{"model": "text-conditioned image flow-matching model", "dataset": "drawn human figures in many poses", "train_examples": 195000, "image_size": 48, "horizontal_flip": false, "conditioning": "text", "arch": "unet", "objective": "flow_matching", "cond_dim": 256, "tokenizer": "word", "vocab_size": 44, "text_encoder_width": 256, "text_encoder_layers": 12, "text_encoder_norm": "layernorm", "text_encoder_norm_position": "pre", "text_encoder_activation": "gelu", "text_encoder_mlp_ratio": 3, "text_encoder_head_dim": 48, "text_encoder_fused_qkv": true, "text_encoder_bias": "none", "text_encoder_qk_norm": false, "text_encoder_layer_scale_init": 1.0, "text_encoder_parallel_block": false, "text_encoder_inner_norm": false, "text_encoder_positions": "learned", "cond_dropout": 0.2, "logit_normal_time": true, "norm": "layernorm", "activation": "gelu", "pixel_unshuffle": 2, "widths": [64, 64, 128, 256], "blocks_per_level": 2, "scale_shift_norm": false, "attention": true, "upsampling": "nearest_conv", "init": "trunc_normal_002", "residual_init": "none", "optimizer": "soap", "beta2": 0.95, "lr": 0.0033, "beta1": 0.95, "shampoo_beta": 0.95, "eps": 1e-08, "precondition_frequency": 16, "max_precond_dim": 1024, "one_sided": false, "adamw_lr_other_params": 0.0021, "grad_clip": 3.0, "steps": 4900, "batch_size": 48, "epochs": 1.2, "lr_schedule": "linear", "final_lr_fraction": 0, "warmup_steps": 980, "weight_decay": 0.2, "adamw_weight_decay_other_params": 0}
Rows from block 9 of the text encoder of a small text-conditioned image flow-matching model, named by matrix and row number. Rows with one number belong to one neuron. Each number is 128 + 24 x the weight over its row's rms, rounded and kept within 0 to 255. All counts start at 0. Numbers have three digits each.
After each neuron's rows are labels from the 100 texts, of 14976, where the neuron reaches its highest value: "tokens" is the input token at the peak. Only what is clearly more common there than usual is listed. The data: drawn human figures in many poses. In brackets: how many of the 100.
# fc1: MLP up (text_encoder.blocks.9.mlp.fc1.weight, 768x256), inputs 156-207
# fc2: MLP down (text_encoder.blocks.9.mlp.fc2.weight, 256x768, transposed), outputs 156-207

fc1.702:157129105087131144145160166086119151153143128117108144130135128134153158149126140115130088151120082128127116146180112134134127104184153126151116109121115138
fc2.702:125129162174156131145095091142126123086152120132127112139111143171112136092107102128126163118173150155108147136076117120109115134094143141093135130122126124
tokens: "figure" (100)

fc1.685:127152103135131095146101123120174109134121126145162112088114169159098125135111151121115133113152147176148133069118141137111121079129135113123140126116150111
fc2.685:128107157135116152079154104158082123101136119100077137162106085099150142129159107098136075138132113138115080199157127131139130162141150134116099141125140148
tokens: "black" (100)

fc1.528:120089127092102140170144150149169133139142123130126164085146111105128162136132123142059074118135118135143131151149133173096139138098145114072128144138178166
fc2.528:146161126138099086109108120089119112120159075097111136116123150141138133070104118121150174125102151145116075157119122128182106113137156142177079092116138138
tokens: "squatting" (100)

fc1.158:150148143162149097118119131130083115093160105163131135145079103139138120114164114103080123149143122139173097100129094159099124103117097176171113153160160136
fc2.158:134131110102146173112147140143167158173113163084135144095179129119114126148085114127154114117121158122080099143137159129150133164129135107095121076142086133
tokens: "lunging" (100)

fc1.694:092084132123170108136156154134126108127139107179141126110152137102094144183136140130138097143139145140156065134150106084121151097124140151129135159111136104
fc2.694:127140147102076139128075115125141094145140165109135112130146119097181108059097137132152143145107121134109173170141164167149102132106112124139115086126094193
tokens: "a" (51); "figure" (26); "jump" (23)

fc1.237:195128138106143141103128183128123132129117148144124108111114125129098066149139151098124170121126109153118130106146067106127141138146113136146128125159108138
fc2.237:120174149139140129126098096094100131141166118145110136141118134122126123109116113160133099100156131143111120168123127121116119094079131126123109111095101132
tokens: "in" (100)

fc1.531:141125101134120045146148082129119123151131141093129139108131127109129131107113185138116125075180129129176107114142143172157119096154127129141145126095188152
fc2.531:149111170149124191172078173145131120134126138088142171162155086120088117095132111153133178161108144147158166132110106140115120139146148141140191145136103134
tokens: "white" (100)

fc1.378:145139135130136170135135110202130114144136129130122114123110118106125143108127160113167186125098169146118160138144127139109118105066144134151097109159154133
fc2.378:138091114129141178123107146097104143143119121130075116083145118118160091154100106142104131097085120119139077180099114132160115132132116108153107162124111128
tokens: "in" (100)

fc1.492:131119090138170116164143106201131151158143114131116122140140124138147123152136185082101166109089120112146096132165107097148113134090122111134116125129122162
fc2.492:145148168143081149103117151060129113098117169124142116119106144126135115146126076167091116130145134147146162136105113151118119078128125137102151130107133121
tokens: "in" (82); "pink" (18)

fc1.439:096190112124097134124108123159095123152115150148098104161142140115141107113136180123146180088119090128129124126147088101156127114115099132115110144146151138
fc2.439:158121125117164107113129139110148136121142128102174162123111126146094160150148105119091117148120128099107092142116168140111163109132137125097121129136080131
tokens: "in" (66); "trousers" (17); "pink" (9)

fc1.255:155150174194128129145158164112094140135077163120102146160124134107139096086166112107111153115159110107153126097159077056158086126150169145154147134137110113
fc2.255:130127109075142163082152092137180118121147114148115115124141121174121149129096155137126129118102127159128131127092186161125167097131101118094123093104138149
tokens: "figure" (99)

fc1.605:082084117142103085158119147134138123125153129098146109136137159160108140114114155136149129092135156114148100127115118137161136109105128137110108153115150083
fc2.605:104171122114085093125136126140167095122164120154134159113160116061157149143111129133086079113133121094143112166111170175115120138136142149156114124145158159
tokens: "a" (81)

fc1.277:088104143124124090082106131142115154152118069081117104172133170099121078158170103118143099141113130165077110159118112131163146111124129133124130105149155095
fc2.277:086097131131115117115148130110138092153135121089135113144110153087159098150132097102113144095117118132144156125104137133127147098146117151125095131087183150
tokens: "," (49); "<end>" (49)

fc1.195:097156140106112154092145153121143120152105093138102150142126135097139138135107131090121067098110146153112125154138141180106096122132120132172143138167124079
fc2.195:163121108125135081142113131123082151113140127145111131147112150143120102124128138145148160160126137097117114129136128099140145105091154169143127095078128181
tokens: "," (100)

fc1.699:144077134130090104127104139117076171114140152146153153162130113121136121129105114133112105107141147133153131139158107119137121090127123177128133126107114137
fc2.699:132145131114138147096153114156143084137095118091111114129119108161090199128137184119140146154132128135136110137157172116139139175140102106103151125151155132
tokens: "white" (100)

fc1.407:170097169113113121136144114150126092141123117124131164113115101163118139119188138114157131147080113123107158136136162089107178094130120132113136129086135140
fc2.407:100135110111143138136102100102138202101116091093115150129132148120144130148085097104124115077140096167140101111156149153134111133121146152118120127169142128
tokens: "black" (75); "blue" (25)

fc1.641:165087127145119098118126117117152145138116145109133124125120156086143155153109151122151119097125096162105158162134142138131086171094177135105141127143125135
fc2.641:082147111114101154150114134107124124121109103153149114141119103159113086090146114134117112144127131138104139089158122091111161101158119129169114084139097164
tokens: "a" (78); "jump" (10)

fc1.611:122146094103135102130139137118115110134112140158137164135116070129103146114148159137139138075084110099155126173101108120120082133124100135147107130134096144
fc2.611:152095146121115135137152130156133149137103096110104136140118139133128089135061099105121142145151139167108088101182146173114157106084138150111132132139141139
tokens: "lunging" (69); "hips" (31)

fc1.310:180171100130122125131149161138179106134126146137152113119143094128117156115135131114137181137140141187132134109139103116158086135090128177143129123107121134
fc2.310:114115143147137163126120082138101153127136124120112132129086146134166127131108114125133145098089095089113099125086131143109162117156147121102103153133131122
tokens: "lunging" (35); "in" (22); "green" (17)

fc1.265:109131128144150149144121105140089137156160136117148081119137089125160091143135095091144114140143134142174130100134134137181140110106131144134101162110135108
fc2.265:132164129137106140105083173170158117116095126134120160114111128127086148127102191138146147138091147132132108150114078105130104128133132114149126091149101153
tokens: "purple" (43)

fc1.653:123085121113160103152116119094157138153078115108117118159129124143157138121120092132125161143163133147055118147106117111157096198145129142106080110135108108
fc2.653:119172121144099162121168119164113144130183162190123140121105129109095129125147135144143105111106099109183133088118101176104173044106129107150150132112148146
tokens: "a" (100)

fc1.576:208143126128098118152107122133103152132122145129124134151123132131141129107132165190148176128115127139142126140167125111100150092149133126210168165129131121
fc2.576:113119130132177134128118121131159109145117132151144149099154108149122128126098062134070131140107131137146151171121120132135100119109136159054130152141126177
tokens: "figure" (100)

fc1.647:141115149102120119108125144139126141124109118143155137164169092115116143106113102157088111130125127126151120128123115132129150096127087124136116162129153105
fc2.647:112106116130126162168127158102144120172121137129089155109133116159141138123152183123173129133136108110147113153123147158170105147114137172171133097139130130
tokens: "squatting" (100)

fc1.427:074146103107096134172125143152119136127083091102202099147116121133158124120123126122135129101125105132144148145124126128122128115130142116088168143142124131
fc2.427:141106138144137144102109129131105099134158179162062144134143146131131101143121172164136149157112124141075088134127135118127141164141093126184101118122102134
tokens: "black" (85); "orange" (11)

fc1.131:167138123100141136110120152166142087142155145127112132094051128103161129161179145181106107108120140151117116111138133137122107080084118084130156139102161142
fc2.131:157122159117114123164122109120148163127120100111124145142170114140132144100104099113180126152101165119140156159137145092154155115120122151116164149121143104
tokens: "white" (100)

fc1.726:138160118124117137120117153134128144129124140127115138119122162147124100147084118135138145095128145110218112150156101083141144144095090138140125157135157160
fc2.726:139079109133118159111171149113137121146110175117117123122118072067145119108145132145144137109130138196094128153135123202087091114114159128109125091139144125
tokens: "lunging" (100)

fc1.402:142176145133122127119146109128103116148158132102184184109138135129115135143129116106141125128105142101074147150104124121092161104094178141115129101118131156
fc2.402:098101139126165118143108185125132135114104125128116090119126157138150134113142168175118174145116129153124098123156137134154098148124113113175162164149125132
tokens: "purple" (71); "blue" (29)

fc1.405:089127103144107132132128117162104148112081119117131142134137109169116118102151116153087119162132132127137134080153156109080060115146108163139117168094127155
fc2.405:158109169124153134132126140093162128160173138110114112170128118085143149128066138094183093085113135136132089154099131142185159124115166106110166098137134110
tokens: "lunging" (92)

fc1.412:139150075136130113130136102179154105105150114107123108099118123119143124151149152116102180128094133160134135124140138099120132088099128170128160188159171173
fc2.412:184157179069085176135136108127135167159121158163167145146144077105099144145087100191149170103138126121109107135129086153079139150138130102122139141117118095
tokens: "lunging" (97)

fc1.637:138107142121114102133129143091122151117126158125126168160162114153152110108125149107133133133155138160088097103147093146151134117090118110137130164148090143
fc2.637:107143148145096154120108129135137079144126119146123104072098129088141178132134109127101105100096118104213127150145175100118096177146123111139121137106160139
tokens: "white" (72); "orange" (19)

fc1.6:130160107129146103107100132127146111127094122128116162138098104096138115117143177167148125110136133164156162161111119145127095140174122124176156146167170143
fc2.6:118123118123119120129132115106141160131127112107128151129177094146108109083183172121127183130116155125129127062121155106153161093126122102152173054116111176
tokens: "white" (80)

fc1.466:143099157158151147170128128180135130150119189152162173112154163145144166114121102104108120122110169134176137100131140130120122145096119159137082138140131110
fc2.466:133168113088130128120142143075144088149129086141092131118131082126150099117106158119108142120146125153112098151129140110126091098127172128147133146154103158
tokens: "squatting" (75); "teal" (25)

fc1.567:109117114137100135201180145152148125145108209134097117131109148125114112160134121120086133108102147116136115178126160107144141105100147117147139121125123154
fc2.567:114136125076147105083109112133133127140091112131127161167134097142169127106133153133148123101116103140080181147090103163150119126130123113153117098155143101
tokens: "purple" (74); "black" (26)

fc1.297:121127099116145113141113132163153102118111112165118142070155131111122116149087136158126096097097139122147133120140153174104143135062119123124106130133125120
fc2.297:175130163145123125126117098122089125153170136081145140170101113115123111109154133082126147156165120118131118150118114095167098131161129155132118135125129116
tokens: "squatting" (100)

fc1.571:110108102129136187128128133118121090169118127127152143135128110103117111148137131097100101119104091086148111143132116129132098121177114138158099164105151121
fc2.571:170119171098145093105109168138088148121127112148158074136118165142111124101053130123158130146108135151130141116118121138138165099106125120144118107122078127
tokens: "figure" (82); "splits" (18)

fc1.128:132080128100107138116123074127129134157090170143121112143153138113151160120168180148114113148143105108136146142142071146065118111161145146085085144128159137
fc2.128:124174148139141095149110178119121127103162091120153135113103120141108129116092087102153168143134148147135121120103176071180123158116152123185180077136111143
tokens: "purple" (88); "arms" (12)

fc1.579:153118142110101096112102145124166121142112149131100138168103129099141166114123126140121135124094171120183104152128169134187124113108130152123100129127153140
fc2.579:072121085139144102161139095136125175114153067135131108125122121121124060096158119106146119114154105123090153124163099082092152082133122125128126102116104127
tokens: "squatting" (88); "yellow" (12)

fc1.423:156154137146115098120096136107115146133119143101141119140128149122116123102148175127147097113124142144104131104161087136100078109138133149118149190177142147
fc2.423:093085131131127162152131112145137124117118125149106134138135119120173130140119085157123128122135104079107095162081147077163145135121111107154089097083137119
tokens: "purple" (68); "star" (32)